config.yaml
image_size: 64
horizontal_flip: true
translate: 0.06
embedding_dim: 192
activation: "relu"
depths: [2, 2, 6, 2]
kernel_size: 3
stem: "deep"
widths: [160, 240, 352, 528]
am_softmax_margin: 0.3
muon_scale: "original"
lr: 0.0098
gradient_centralization: true
adamw_weight_decay_other_params: 0
Rows from block 9, named by matrix and row number. Each number is 128 + 24 x the weight over its row's rms, rounded and kept within 0 to 255. All counts start at 0. Numbers have three digits each. After the name is the row's rms in percent of the matrix's.
# c10: first pointwise conv (model.blocks.9.c1.0.weight, 352x352x1x1), inputs 0-117
c10.163 111:153152124124127107145192115124133134099158151181119166145108091133098128130120139123117102123116102144113121167106103132139121125151121112129112155103153122099133144170144129087124107123125153147127114138144100161152132137128098101138154129154133142095138125163108139095162099128098144204075127111116110082147130132145125127105110089193141132150118172121
c10.164 101:069186140112126106138152136126129112123143113101131088120119137120102117150194127143110126157156161139139177094102174106125103133127183111130114109111113127084161155164147096140151135133068171132135128209093097096130119111114163121128105136140131119130118140116126122114142112082160107107126146164103132125139146141117096130142159120125107130130189134118
c10.165 102:098153089099126105122121108138142132138176132104098137101113115130138150120123150149131109127098114119060116157091136116136080112145131123146098086145152137138138117140145119162103185119096152113103201138113092143172129168161098184156134127102103170094152165125129126143090143090115136150126142141112122111156118139121094142134130123137206120125117100156
c10.166 107:162172104136191068100094107127088153108164103132133122098135114104106121134166121129134116104130150135128130119122091103140124191132115117118118115129093159139143132155125133152119101135093169147130134110153128095119079135180133155165131119127154128118124126124152159130147131179129134148125135115083112105126133116098109094079125148137140124135165119101
c10.167 106:142121097145124085136103112133134107145147156111092156127140135105065166125114111100138136137077107109059156137135124143145142116156160118102087105113144111151148138118157124143075122144121138125089137079093127071138118116147149125134127119122127097149112145096108119145113112135118158103159155160132168105120075096133162131117152122137122148150142125160
c10.168 099:121156121148100115123134147122133132114110193161125131156084159108109116089117094114167139102154144165090107171132119159127101130104106093156100140148111164121107092109168140127122139125145115123126129123113130147145103120114110113141081127138108108142097132114165158096143149119119148121088155089111099127186173134147170140131157131128139125106142126150
c10.169 100:144126105116148153136144148142116125143127118132130133135117109148141096140151131148132117160120121136102089143154130153099129117141121094154149157183141145095115110134097142130136119148140092155156138113071140136159123109142103108114166092196177170143183117105103102144140105110126122138077095147129131088157125112094122110082113120100057098062218136122
c10.170 107:134141138112105119129122121148116134105123128151122149136120153057072094137143107141218119090095131120144097124129126120184141116170149097107119121163135156102112133118149119179126122149120129137106144067081137142139097152134131152101125125101114154112134151106123087144129110130148141108102155117117129142171157151098124083132111123129125156124169120117
c10.171 095:143107114122109129129132122144140117145117132138147130155142122156131101144120101124158099142128114117174115132122109152195107122120147129127138115106117116094123096074135112118092130105105172097156149155110143201132185107152163126121091116153123176057167123141138121120110076122137132093151179145145130134132139109102156165140080107123121156127117120149
c10.172 108:105143144183127142108152134118165151071124085134158112167130112101124139129168124154112103124112131150135200122132135142142157156102121094147148156133105121130143123120148152143150155113130114137133144065160115139110144121105097166164165146153122179137131084130107089147098120103115113078155122152149113135125145122111099130119107148112147124145099164081
c10.173 101:100198161136123136136147148116090126107109120141128129130132121151088135118170124144106132090087126091173159117174140102129131108161094129119165149124133111152109130096137107141187192152126130144118153109149132124098115129170140161136118121132084110133075087115145173112131150126132105127127123160128123127059123164112117095111117131138129175126116107102
c10.174 096:101134090111132129152119132119112103139074159175164134132075170131139100113096135153096136135100084144155146124155132138163133113159094113149131109162104188129132129141123098123080120140146181147144143158155137102123159113140130140154171109122068186128122158123133106149187133164156160095160174134167132101126151140144099111154126171151156176106153075125
c10.175 102:124094143151102121101145129098141129117106157164126097094095096122143139133131141109161131149122123139126056159143181157064118136123134134133087125146111124128086118071128105158083130123138100133100105110138098142150112145129112122153134097092114104153161123104134131147125114140113099104112114101162155078159115089135151172131179105141137120130133128153
c10.176 092:068110119162081108170105104088161130133143138153091135121124133130138126102131159133130125095089134113138133132107111109131122138109140095126112146103099112118122140165146104149148140123157110135117119126189134116113122131127115141140146131134088169137155129124122129129118121117101125090112120074124147157122139130131146119142113127142129104123138125121
c10.177 106:116083111143120170098145126134092126114150106142126107137150114148162130119123167123117136155122101092127133129158135144116159094123120127085116117137116152128136130086135118141174143143148121125167158134129179135144138105157120096137166108079100084155162100097128133103103114113117155094136109158132189121148161102103179136153135069155108110164132121128
c10.178 103:151121126114117112164122180113121165164112129134152125115119160104149157174104132059148141097135122121147126112121066090098146145079142136130134102157142160121093151166090164121135122183140149077152137135141134125140114138107171144144125169086141101082147137117129175119132152119137113118105120137117151151100107127129073089168127109101128118101141151114
c10.179 104:139106130126126105077117134124086096152136140136128124095088121126149115104114114127149101142167185153094140102089141131136144120133135116116113140127138121143142119151145109101137158119105105152126145107110154090147098130096080152154137133114148142072198165172136121112127159116126127163173131126114126158148119118123131150130084103124150110159123096126
c10.180 103:148142113103110131118153166142092137069083126141101110165136103144153168081092067132126175106121092133132111132126139133124078094136102103123153150140158151103098129117141171137135157133111117124132191108124121109143152144123161112141109158152182094098101095108119131124138091110144071082122149099128109118125122094092166142119140092146142133098110126117
c10.181 098:100154127140120150136154159113103088122133119175070146112094086116128076138130138126135091179135110105104146120130116114108093120128141156113122176153112098104109104100093167145131101138103069137128145132120164110105157135228089125136138162128203162133075104154145111102147138158083089128146075146160107125163142047119145150121123132161107122139144127106
c10.182 103:145099108107094125172125135109150116168154113164135105134149120177137115155109126139128104120170140117138105128165139137137087091144136151151107133123138093190108135114146139122132112141144167095103172078155090137136091131149150073132142139103131133114172134109113114133084092146190111141122125143123147101173140138112144128107116126106168118150118103104
c10.183 099:143137118102123078144127139131088104113092112121108151137131134108116098103103120123103077119097165104160128113188155130135148139123124153133114124130128153120091142129131125121136134143108101151096170134140109096123144120149116150071101138135108131132137103102162125118110140102141160137129094143079109095101148191138100166108197147169111157118114127153
c10.184 092:108176076087117162117113124101091165136111107126140130117137113101112112103091178117198144120102104144105114154169154150107130142136147146160134109109058134116122105115162122139137126135131116146078165108137151120159154149125100116113149093064083084150110073121135150103143131165142157144109143127179126125121132114142145143116144123120134121156103149126
c10.185 100:178187133111126096111142123118131111123115137139160117078155104163133127170153161116124130102120139124117139136118130136170104134133133132121127118087088126112119149107163137120108130115135179147157199169140137145129152108115099112113129101107098107132163091167122138107158122162142091154132128154145125129138178137176123091162110132133139147153126083106
c10.186 098:146164105129064167128149088137106129165140136171104142154111141148128088085125139105137143112124170141124076117099133110135129114119071064119132118135146075117114103131125139137150148106155090075131105114160122161139110132078142096105136141169189127150156121094104116140128139136134130100083102120133144135129129107143172115162097123138110098123134141163
c10.187 095:161167120130115140126114119134122126141130183124132158140098146132143134125152139104121138102130137162176109134131128144133088099088162132064143103097085118105145131113150140106167136128125102087105094224142130134130106130112137165085082097169105137108154143126079127095140126107048103111105165107118118120130164151110118137127135128135115148126136140139
c10.188 101:106097132117113153130112129086106136101103127125126127128164143155121099180130111172145122112084123130125148094132090127135096146123179114128149178148128149118153133098125135157155110170121176147126104098119138150140129183154119149122107124163101127061168159126133123169099138126145138159124154107076140142160124130087120125131119148201144153111117144168
c10.189 102:148158120142094151125099137133113149101108139127133150156108134152112155106118135142172107112185137134074160160146118119169129122114137109130098151157115117133150090126132112127144143131136082136161168128152160141139132125124096133135130118131086145176120150172100123161165136119134155138165122130132109108114093138148117122124145128124123101067131122122
c10.190 106:120136125134116086134126129149143123096121129140118127103125127120135145104138183121126114079138146088144134140138075113119099136144145130120106127075150135123127087125105085117121128159170146117150141152146128148138118128122134160128169157154110107095117120109105141116153147106099182136136105065176146107115141144078168129141189113110115125142147129108
c10.191 093:129131093101138131125142128120118138119126117122100104139122104128166145119119149126110132110113136131105139123094145078132145133124129099124097129121097085168122147167150131129130163141126106125161135112119111117160118105101101116152121117110115135157115117155154116126137101138095148141096108093107103145136110151149157087159126128120140080130129128113
c10.192 103:183195132162139121147142121121131128112126152125120156112141092158135113124105103099140104150133104166107110177129136135126103120134123114100129112132162111102151101126093128116134120143126093126081106137125147154117108135112114118123109177126109134137105093188140106102126148133150117176110090096120146133126127129125152129160126173115132133130149152112
c10.193 103:186128145110115155111172121131099110152125144110151157123123078117094107156118111131102131089131111138110119120152128113191135133076110105120109116130118126148137140122137109125126117099147097110094132125103153189089146105168137100143119135126148118151116146145111118131166095133124104127145156075103170114136105135136128135140121144056193139149116125108
c10.194 097:100130143137143147117124143153154135155144132180108132137114119113124130181136128118128164074082137114119148165134081125110132121107133150148143139167119106117127145166164114100143112094150137089178139108087135127121136078139137109125124119129151123134090158123142125129150124154124120126150071107149130120127074153129160135150120141089160121144167122117
c10.195 109:155122102114088160111114129107158117133134113123108164069119134098065150115082125163129115103128099138123110147096169113164145145090102133123163123099128157131109134124169130176129075155146170129120133112087124155092144147151168107121126103122141156117134087122108120123166151151132126117128140134069141121117132117134098172089112126123136139119167144114
c10.196 103:102122120149084115147178124114096111189136149114147149146087083156160128125170119072099118178136119134121133133122153130097117138113125156114163131099152133108139100153107114128148099082130131127133128111117110121145090124135117130126168147120115164126128121125142108105151159133106146176139141183123151158168148068115129139110145145145118107104117158100
c10.197 099:122129128110092131115138123146144129112116114119144128162132111120121100100123133121139101142129140127136114103140160135110127153161123123184143118121136136170110139107122103132135140129099156113111129113146131155117127116143099164183154135131189106145150148102114137143158180100194100101157121124146130088166142122116150124136124084110119166129077121063
c10.198 107:125085144122097097139113139148128133115151135132179176153102156143160090132134140110106131104114182140135131154102115124117117140118088139176111138129149180104124128099127124119135143131121153116096111109128117144150145120146095122114144121140127105146124143095115128135145128131183109140145095115141151155087145117099147114107145138101138133178125137130
c10.199 101:091158131144093181139172185122128150144120159099117096168132118164143118068112095083107134102143104108147110091155126115097144141103098127115152118137139139118089127110128133131138121144148123142123091164139159153076120144122071160157108118148086179152153118122104129100136138127097098105137137107113151125123089147104196107113120071118116141142156117089
c10.200 096:110153119161157107137141125118092090129163169099129138156102089112134146169118124107116131118156146138126130128099109133151146133150155113159156124129152139123103135141116121103131111173101102120154110176136144174117103142183093119128122157124129155125103071123184139119112109138103118099116088119117111136125128127161129150146133113148111112135118139127
c10.201 100:111139127168141122108118115124136147128101097138086150116079106102112085130125110093106148130107150161126115136139124152138150115113176116130166123191118162124106104102117138179157179150117094160108135105078157140155145127083059120105122134162152200163128120099144138129166128106153107139094114122114116116169161146124120132175175145075112141153117132119
c10.202 109:158176115111086130106134188073142143113109106146129109087136102084148150116115156106129060118118148105134093125141127177116133135133156062160114109123094119166122149116118168105089133196126110125087142140156123133145152150142137142155151111123141126137129138107107170151210162125100138131125075141107082113112156130115096168133106122159169140145095108157
c10.203 102:133167157157158134141175140133117144131107085120166116128111151101165100141121173162137134136142102083139102112140126133136167107166164134127090100153133149124171090149134120125179137139121106121114096209100139118092134138141123110123122133136107145062120111170103081086140104100126130119131152112123121154127120109176158142175105149128118130135129123116
c10.204 097:128108123133119145150124147078120103117136091110160099126138170103127105146103085147103092141084122142130179139129160095147043129139111103166070140113157138134124139116163136138154154158086120076153138155102116151148089094124105180113140096153105132144118129127140133165143118142143103137129094150151135141137156156113162173148128148105144147119090121146
c10.205 094:149113153142118135114154136096154133113124143150162107127165126154109078121137117103114124168118111146144150121151180122132111107169169065152143134116120100105146155131147154152131139150088108169111119168120128143138136161118151108129114163133103117131129104138124114138112130145118138119113058179093078130114123110162115141163159150125151142149042097121
c10.206 106:148101108103103073139155147105111122111166099121183141150159150103098148105127140120079109093138137130095120144130123107149160130097117138129121094163170130182104111116090103130133115105134107117101139115133171135136104112149207148127152147131107130088148163087120064128127115157131125144158156107133081104143137155147119152106074131109123106118137138108
c10.207 094:131152143130140117129116144116142112148145116156068156117108158138130070082144114125115076203132137127094108119146137091140096120117116115201146135115149127104155138104115156150095132128152132147132124161113143148116133110127131102100119134110112088102112135110173128128135101100108134117102145119086157138112136123140139071113170136116157114116147120114
c10.208 101:142116115135137134114126126124092116079112125143123117107100119129123141104128130127173094169126144132148123120122100149141129122142163168114126119146154084090119155148137115131144132107079110159138107100073151106122120078119099125167149134122131113081161129130128135113171141142137145137147168119147134111160107146148141133122114186110083144119102165105
c10.209 103:133144109122161122129087156139107106148160168191125116180123133117080114152141143125103121124188161089127140117119119140131105170141117153137154118172135165135164124121098146149135123131092144112128119173144113082151140139132127136157126102139126129162134113148117124155147107122131120107137138092099143133149169144164059111131100158080126093124134164113
c10.210 097:140119139121110112152124136122114131095149132132123154125151147130099135111127131090167100108099084136115149139127144157146134097114143146093132158124150140143101151095156157058107115118136137122127145093109118093143076112124161201144119141122064135134142126118167115128123123100130165124085166145116109120130163125125168151115087137164124127146166115132
c10.211 101:165135139125094120159113147123110097140139114100151147143101103133123111094142114105100151128149126147136100104103165131117104194088120141124109143109116159107133172115125172113092126144124089064146100123108111130099113104143160156147145130121129080104079139111114147148179136138114140095129114080128124122132122100128146149142103139105114105082110112106
c10.212 105:155085167144133117156134139173118139140123103146062121103119125123138113140126119169157118114139105125117109133149122107162101155118116144138096121148132114091099128156142131129113137125127151116152047115151117172140122136198134100154137123085184175109141125119142186138134131113121114180127152139093144104132151136121094104136122129090133142137189114099
c10.213 102:139133130114122119099108145101126141142141105121091114115163140163187154083107119087124151132114149120127154121117111134098108125111088115149161210097148125124156115112097088092114140145123120129128140123149125101154143135102148124117170093138123118111089151122108105040103124103119132111127127187101140118157159152120105147159139098124156175177098108150
c10.214 104:123150112182099150168137144126158129121127127111163106101113129140117151101125162128132160100113130167140145105073123140151168143131134127165117112149155123110136153086091137141129169080132109117123129095101162115138166090128149152145127131109137108127086116114100112126114181137165108123101130116085098102190122141117166157113088099134143135106107117106
c10.215 101:079130157168105149118114128152141108122119123114104092136153127197170140165096186150119130137104120131139141137116131084128137141143126125146178147106116083105145118167109132129118137089141105146133117135103103138137125141136125129145077139145083091138161154158080091103133123151111097117126140173167138148150127119109128117123160081143181173127076120129
c10.216 099:147131137161182143104112134146118082162135108129080115109139092142089104135141112110083104144123114147101132111143159127101141163152145153123125114080144130184133139113102105135121142129125125126162123123122170172172099060139147126131135158095158139140107140080149139166161165126117147139106143133152148139139121108107131144114126147089114125157127096154